{"text_encoder_activation": "gelu", "text_encoder_inner_norm": false, "grad_clip": 1.0}
Rows from block 13 of the audio encoder of a small contrastive audio-text model, named by matrix and row number. Rows with one number within an expert belong to one neuron, the router's apart. Each number is 128 + 32 x the weight over its row's rms, rounded and kept within 0 to 255. All counts start at 0. After the name is the row's rms in percent of the matrix's.
Before each expert's rows are labels from the 100 clips, of 14848, where the router gives the expert most weight on average: "top examples" is what is common among them; "peak in band" is the frequency band that holds the peak. Only what is clearly more common there than usual is listed. The data: synthetic speech, music and everyday sounds put through simulated rooms and audio effects.
# router: router (encoder.blocks.13.mlp.router.weight, 32x192, trained with AdamW), inputs 0-63
# up: expert up (encoder.blocks.13.mlp.up, 32x192x192), inputs 0-63
# down: expert down (encoder.blocks.13.mlp.down, 32x192x192, transposed), outputs 0-63

# expert 13
top examples: band; far; distortion
peak in band: 1000 to 2000 Hz
router.13 098 [132 178 110  54 125 181 136 111 138 153 124 159 196 157 132 122 143 107 144 129 116  76  91 166  80 128 147 156 117 139 151  25 154 120 135 122 135 112  81 124  69 109 166 124 146 123 163 171  90  65 143  63 151 114 128 152 102 121 111  88 117  98 119 135]
up.0 107 [129  75  52 134 123 127 164 115 147 152 102 134 120  71  44  85 110 159 129 168 181  98 176 135 167 149 144 134 149  89 138 147 142 125 114 127 125 134 102 132 133 119 137  79 104 122 139 137  91 133 124 138 117 132  83  78 152 115 107 142  70 145  91 156]
down.0 099 [130 152 155  94 120 138 126 165 156 135 119  67 135 127 137 149 116  56 109 187  73  92 113 130 155 154  98 102 108 157 108 112 151 111 101 154 108  85 144 106 120 151 135 182 149 101 127 143 170  89 135 136 114 135 199 173 150 158  58  94 165 144 145 130]
up.1 089 [100  91 248 174 136  74 109 126  79 184 180 121 113 113 143  98  70 114 165 169 142 128  97 120 131 142 142 145 109 128  41 123 104  99 103 102 152  88 145 121 167 115 127  98 127  85 150 112 135 177 132 102 145 144 126 123  80 111 128 148 125 210 102 180]
down.1 093 [139 202  57 151 113  96 136 138 101 108  82 180 118 110  98 145 129 150  73  77 136 110 145 148 136  94 148 140 183 117 159 149  96 176 119  66  77  53 137 113  77 154  90 119 150 110 155  78 169 170 176  68  91 143 159 107 149  86 123 120 191 104 144 121]
up.2 098 [168 126 126 132 137 116 107 147 202 126  91 175 162  96 170 137 113 148  76 156 125 111 128  83  78 148 134 103 123  90 123 152 137 162 148 121  33 123  57 113  98 182 159 145 157  49 122 135 123 167  89 158 135  99 119 102 145 144 162 129 151 159 153 102]
down.2 100 [108  93 110 134 132  96 204  96 143 198 114 125  73 129 118  86 120 146 136 145 145 171 109 119 154 167 161 134 120 103  75  81 120 161  76 138 165  81 157 147 127  91 166  77 136 107 117 132 133 159 123 144 106 191 138 110 153 108 177 148 148 102 117 159]
up.3 115 [122 115 148 112 144  97  98 121 211 192  64 135 188 115 148 131 111 145 167 128 154 147 115  98 116  78 115 171 123 176 100  52 128  99 107 173 142 109 169 135 113 137 175 110 139 100 162 174 132 131 145 142  74 155 112 112 140 149 146 130  94 123 126 120]
down.3 117 [169 155 157 164  74 146 200 147 124  97 169 201  96 160 100  84  92 154 127 117 132 183 109  32 126 117  88 140 114 126 115  86 154 173 110 101  50 119 162 121  98 111  97 125 105 167 163 190 111 114 139 120 124 157 110 119 155 144 129 144 150 198  58 102]
up.4 104 [121 143 193 205 142 122  89 117 122  85  97 148 137 187 138 145 179 137 136 100 146 132 127 115  71 122  66  95 122 129 128 137 106 126 139  94 127 147  96 131 140  96 188 153 191 154 133 126 184 121  96 148 129 150 131 117 152 120 155 128  75 142 108 142]
down.4 098 [ 87 185 112 105 154 150  79  84 120 185  97 126  69  84 132 133 146 174 159 113 136  99 137 191 176 157 149  53 123  88 209 126 159 135  95  76  95 133 126 133 130 161 138  98  96 127 134 164 102 142 138 113 167 157 133 179 175 142 168 102  72 161 138 100]

# expert 30
top examples: long reverberation; distance: near; band; number of effects: 0
peak in band: 1000 to 2000 Hz
router.30 101 [ 85 142 121 161 225 171 134  67  91 174 132 156 112 155 118  92 108  99 135 110 117 140  98 180 123 109 125 144 192 151 159 181 196 120  88  92 104 129  72 135 129 146 154 110 149 124 184 116 151 142  71  92  96 159 178 203 102  66 146 135  68  97 111 161]
up.0 091 [129 191  99 105  90  57 159 121 152 121 204 174 155 154 135 127 107 175 148 140 129 101 120 118 133 122 124 146 160 170 158  86 123 112 154 129  95 135 167 136  54 120 131  98 123 114 108 126 121 102 129 156 150 104 128 148 120 111  54  76 137 173 104 137]
down.0 085 [148 151 149  67  71 190  98 183 132  92  95 140 151 121 131 153 154 135 125  79 180 119 157 132 113 123 136  94  76 111 104 156 144 161 133 142 133 189 136 131  63  80 178 155  89  72 122 102 141 115 110 118 142 138 123 120  93 112 191 159  90 145 175 181]
up.1 098 [124 194 127 136 136 120 141 140  92 135 158 155 141 145 173 164 155 101 124 153 148 172  92  52 129 147 142 121  90  63 165 125 116 135 182 177 142 162 129  96  98 154 119 142 196 151 136 112 109 112 189 140 142  99  78 117 159 156 131 104 160 100 119  90]
down.1 098 [118 118 134 100  83 152 130 199 162 138 146 202 107  73 125 169  47  62 118 114  88 129 105 132 118 155 163 108  62 112 153 139 148 125  81 126 105 168 152 112  67 117 124 118 137 130 149  87 109 118 158 122 157 102 140 126 141 123 119 185 142 128  87 164]
up.2 096 [104 184 122 133 118 153  83 148  89  53  86  64  95 137  87  93 183  85 114  96 147 109  99 157 145  96 160 173 133  91 105 143 103  97 167 139 182 195  87 116 112 100 118  70 111 166 128 113  94 178  93 148 131  87 110 146  84 140 172 150 108  70 176 160]
down.2 096 [137 109 163 153 137 126 113  78 118 156 142 115 126 174 153 167 155 198 160 138 167  71 102 101 150 155 146  97 129 141  77 120 150 134 104 166  94  95 122 112 130 120 123 144 125 155  80 134 118 110 138 109 125  89 119  75 165 141 155 142 163 147 155 149]
up.3 115 [127 161 107  52 125  75 103 160 183 159 125 150   5 136 131 110 110  94 168 158 134 139 146 126 160 166 120 177 141 119 128  82 139 151 102 134 139 139 162 168  95 157 143  85 124 100 100  81 147 123 132 103 115 125 166 143  90 140 171 145  97 169 127 132]
down.3 110 [ 77 130 173 103 135  55 114 178 144  90 163 154 133 120  69 161 123 113 113 134 171  98 170  62 104 127 139 124 118  86 176 103 107  82 143 132 129  93 119  90 118 167 113 109 117 134  90 172 124 135 133 124 113 144 113 104 187 105 161 108 127  87  71 141]
up.4 104 [126 154 120 136 133 128  98  70  97 134 127 103 141 155 154 117 176  47 148 133 140  98 105 146 106 163 121 198 177 188 162 115 125 218 188  80  78 181 137 121 164 101 130 164 108 126  67 123 191 179  72 185 132 107 107 147 162  84 144 119  99 107 137 110]
down.4 102 [ 98 136  88 151 117  98 151 126 104 158 158 173 131 129  68 102  93 136 120  87 105  90 143 158 126 118 128  88 158 155 107 164 121 174 112 155 105 104 115 140 162 109 121 130 191  91 135 126 113 103 101 187 159 117 160 128  31 156 149  85 156 120 156 165]

# expert 26
top examples: long reverberation; reverberation time: 1.2 to 2.4 s; everyday sound
peak in band: 250 to 500 Hz
router.26 096 [193 111 115 127 211 131 148 154 145 142 154 150 126 109  97 113 127 148 108 168 126 110 188 128  70 102 130 144 118  93 152 119 106 186 107 123 162 139  69 104 127 161 132 108 138  77 167 104 131 109 121  97 150 166 139 127 128 110 112 107 116 149 139 144]
up.0 096 [138 110 120 114 183 167  67  78 154 162  91 132 151 179 151 120 153 137 132 188 142 137 106 110 126 152  97 188 166 149 163 146 132  75 190 143 107 131  95 139 190 111 170 147 140 131 138  80 136 137 152 164 119 105 134  97 110 162 101 100 166 134 192 143]
down.0 090 [122 127  83 112 116  41 159 172 100 162 179 197 114 161  94 126 125 104 114 118 137 125 193 141 101 145 182  97  96 144  90 116 171 182  88 125 181 114 115 153  82 110  71 141  89 178 140 137 147 176 164 134 119 154  83  91 141 134 115 104  90  87 137  63]
up.1 099 [145 170 131  74 123 166 145  99  92 127 108  95 108 131 105 147 144  46 141  92 113  70  92 151 126 150 123 141  65 126 113  84 131 113  73 160 153 160 138 140 161 154 117 144 123 105 146 127 154 128 138 148 183  98 108 155 109 111  98 106 166 151 165  97]
down.1 104 [191  97 117 166 157 127 158  87 171 127 133 108 131 106 134  92 146 129 124 123 148 175 140 130 118 124 133 171  96 115 120 134 138 134  80 131  87 184 154 140 109 109 131  98 167  92 160 124 147 124 114 157 119 130  92 104 119  88 102 137 114  98  68 147]
up.2 097 [108 158  96 132 118 154 113 123 134 134 121 172 116  83 168 223  93 156 125 113  72 186 138  72  99 142 114 111 137 119  58  88 136 129 127 139 150 158 121  81 105 154 127 125  96 153 101 132 112 109  81 127  94 106 152 117 121 103  96 192 175 112 134 111]
down.2 099 [106 135 153 128 123 142 154 146 132  50 160 147  83 122 154 125 167 145 145 106 146 124  85 166 167 110 163 100 152 112 149 197  82 120  98  80 107 129 116 195 125 126  76 111 139 126 169  89 145 137 146 163 115 151 147 153 141 161 145 166  89  79 101  91]
up.3 102 [154  25 144 136 114 154 145  75 111 121 114 126  87  96 126 131  95 134  66 120 138 184 148 130 124 107 172  60  80 158 115 140 139 169 121 178 128  97 167 115 127 146 113 113 129 149 107 139 115 129 121 101  90 135 135 188 107 120 134 161 138 113  47 188]
down.3 109 [153 205 101 168 139 104 127  86 113  56  90 117 158 120 122 119 153 176 169 152 161 132 134  48 124 124 124 112 187 119 187 128 146 101 147 144 139 127 105 118 129 147 204 166 143 149 133  53 179  95 139 131 169 182 166 133  95 158 139 133 122 193 120 105]
up.4 099 [116 169 127 112  39 104 134 118 110 116 112 155 115 135 143 120 176 112 127 115 106 116 114 115 128 102 108 169  85 125 165 106 131 133 107 177 137 133 118 129 147 148  61  82 104 183 191 171  52 207  54 123  75 158 101 101 102 139 140 122  87 167 155 142]
down.4 097 [162 129  84 167 138 132 218 162 126 135 124 130  68 158 100 127 152 139 161 136 106 114  72  45 142 135 129 134 134 121  99 148 107 174 158 183  90 181 138 122 140 133  68 170  95 144 147 120 180 118 163 110  96 129 166 173 137 166  93 156 101 141 151 170]

# expert 7
top examples: ring modulation
peak in band: 250 to 500 Hz
router.7 101 [112 130 147 158 170 117 139  86 150 119 134  96 114 142 140 127 149 162 138  88 128 196 179  82 103 137  69 118  65 178 137 107  76 116 158  70 117 148 174 127 143 112 128 154  67 182  47  78 121 192 124 126  98 117 207 100 120 183 138 120  81 182 111 101]
up.0 085 [129 186 110 155 126 172 145 154 100 163 100 113 188 104 109 174 116  97  67 102 131  93 186 118 151 147 153 121 113  92 139  96 167 113 111  86 121 143 148 154 162 132 140 135 110 131 115  71 171 123 119 143 153 175 149 138 126 103 119 151  86 107  80 127]
down.0 090 [ 72 149 129  80 107 132 113  92 111 126  97 149 121 102 115 113 121 113 178 136 141 100 115  84 157 143 103  93 126 163 142 118 132 121 156 165 108 160 107 128 128 132 216  64 135 135 123  90 112 185 152 134 141 102 162 124 146 121  83  88 143 149 161 129]
up.1 107 [160  84 146  88  82 146 127  85 157  84 187 111 121 111 200 149 133 151  92 150 151 160 102 141 116 132 123 109 185  67 122 136 119 118 141 108 149  61 185 142 110 131 104 122 107 120 135 114 175  82 181 140 171  86  75 140 169 120 119 165 147 111 125 102]
down.1 107 [106 136 162 161 103 156 135  94 183 140  87 169  60 106 168 115 148 102  94 153 152 104 177  85 130 147  95 145 180 114 170  85 141 151 102 132 127 148 166 145  81 115 133  64  88  85 134 112  79 122 103 144 131 111 136 103 146 118 133 120 112 113 107 154]
up.2 106 [185 165  96 134 129 154 125  85 128 154  71 120 212 114 104 157 102 161  86 106 152 157 132 155 137 131 136 157 149  61 131 108  80 141 187 185 158 147 142 141 113  74  58 149 109 183 102 104 120 137 160  95 139  71 159 133 121  98 154 150  80 123 131 145]
down.2 097 [124 122 122 128 177  81  73  97 146  80 108 140  94 190 131  71 111  69 170  50 141 136 148  71 149 103 132 126 157 201 151 124 170 114 136 147 141 126  92 136  95 132 130 122  60 132 129 153 133 170 132 189 134 107 201 147 156 138 111 100 100 165 236 114]
up.3 102 [127 117 108 162 132 126 155 208 130  72 147 103 140 144  73  97 130 158 100  89 134 148  97 117 124 164 104  92 118  89 110 101 135 132 100 163 168 110  72 140  99 144 133 173  81 127 134 154 116 115 170  96 131 102 145  90 132 113 140  81 108 155  80 162]
down.3 105 [142  84 155 100 104 208 122 120  77 148 127 144 110 179 189 197 108 154 100 189 110 119 157 192 126 135  87 120 142 117 122 125 124 136  77 126 158 150 134 129 108  98 136  91  68 115  98 135 155 147 103 110 177  91  43  93 168 162 102 161 139  96 116  50]
up.4 107 [137 136 100 141  99  71 171 101 162 120 145 122 120 130 146 138 135 151  89 159  75 181  84 151 129 126 142  62 164 153 124 118 141 181 104 141 120 115  82 109  94 125  73 109 111  70 175 191  42 134 125  92 162 145 131 111 134  95  67 170 100 100 101  97]
down.4 105 [ 87 129  75  68 123 165 145 109  93 182 111 144 123 167 112 162 148  91 148  81 122 108 118 129 120 123 110 170 170 161 164 114 144 110 138 121 122 152 145 110 160 118 174 174 110 152  95  95 137 122 101 102 134 122 136 108 117 125 179  69 152 144 117 136]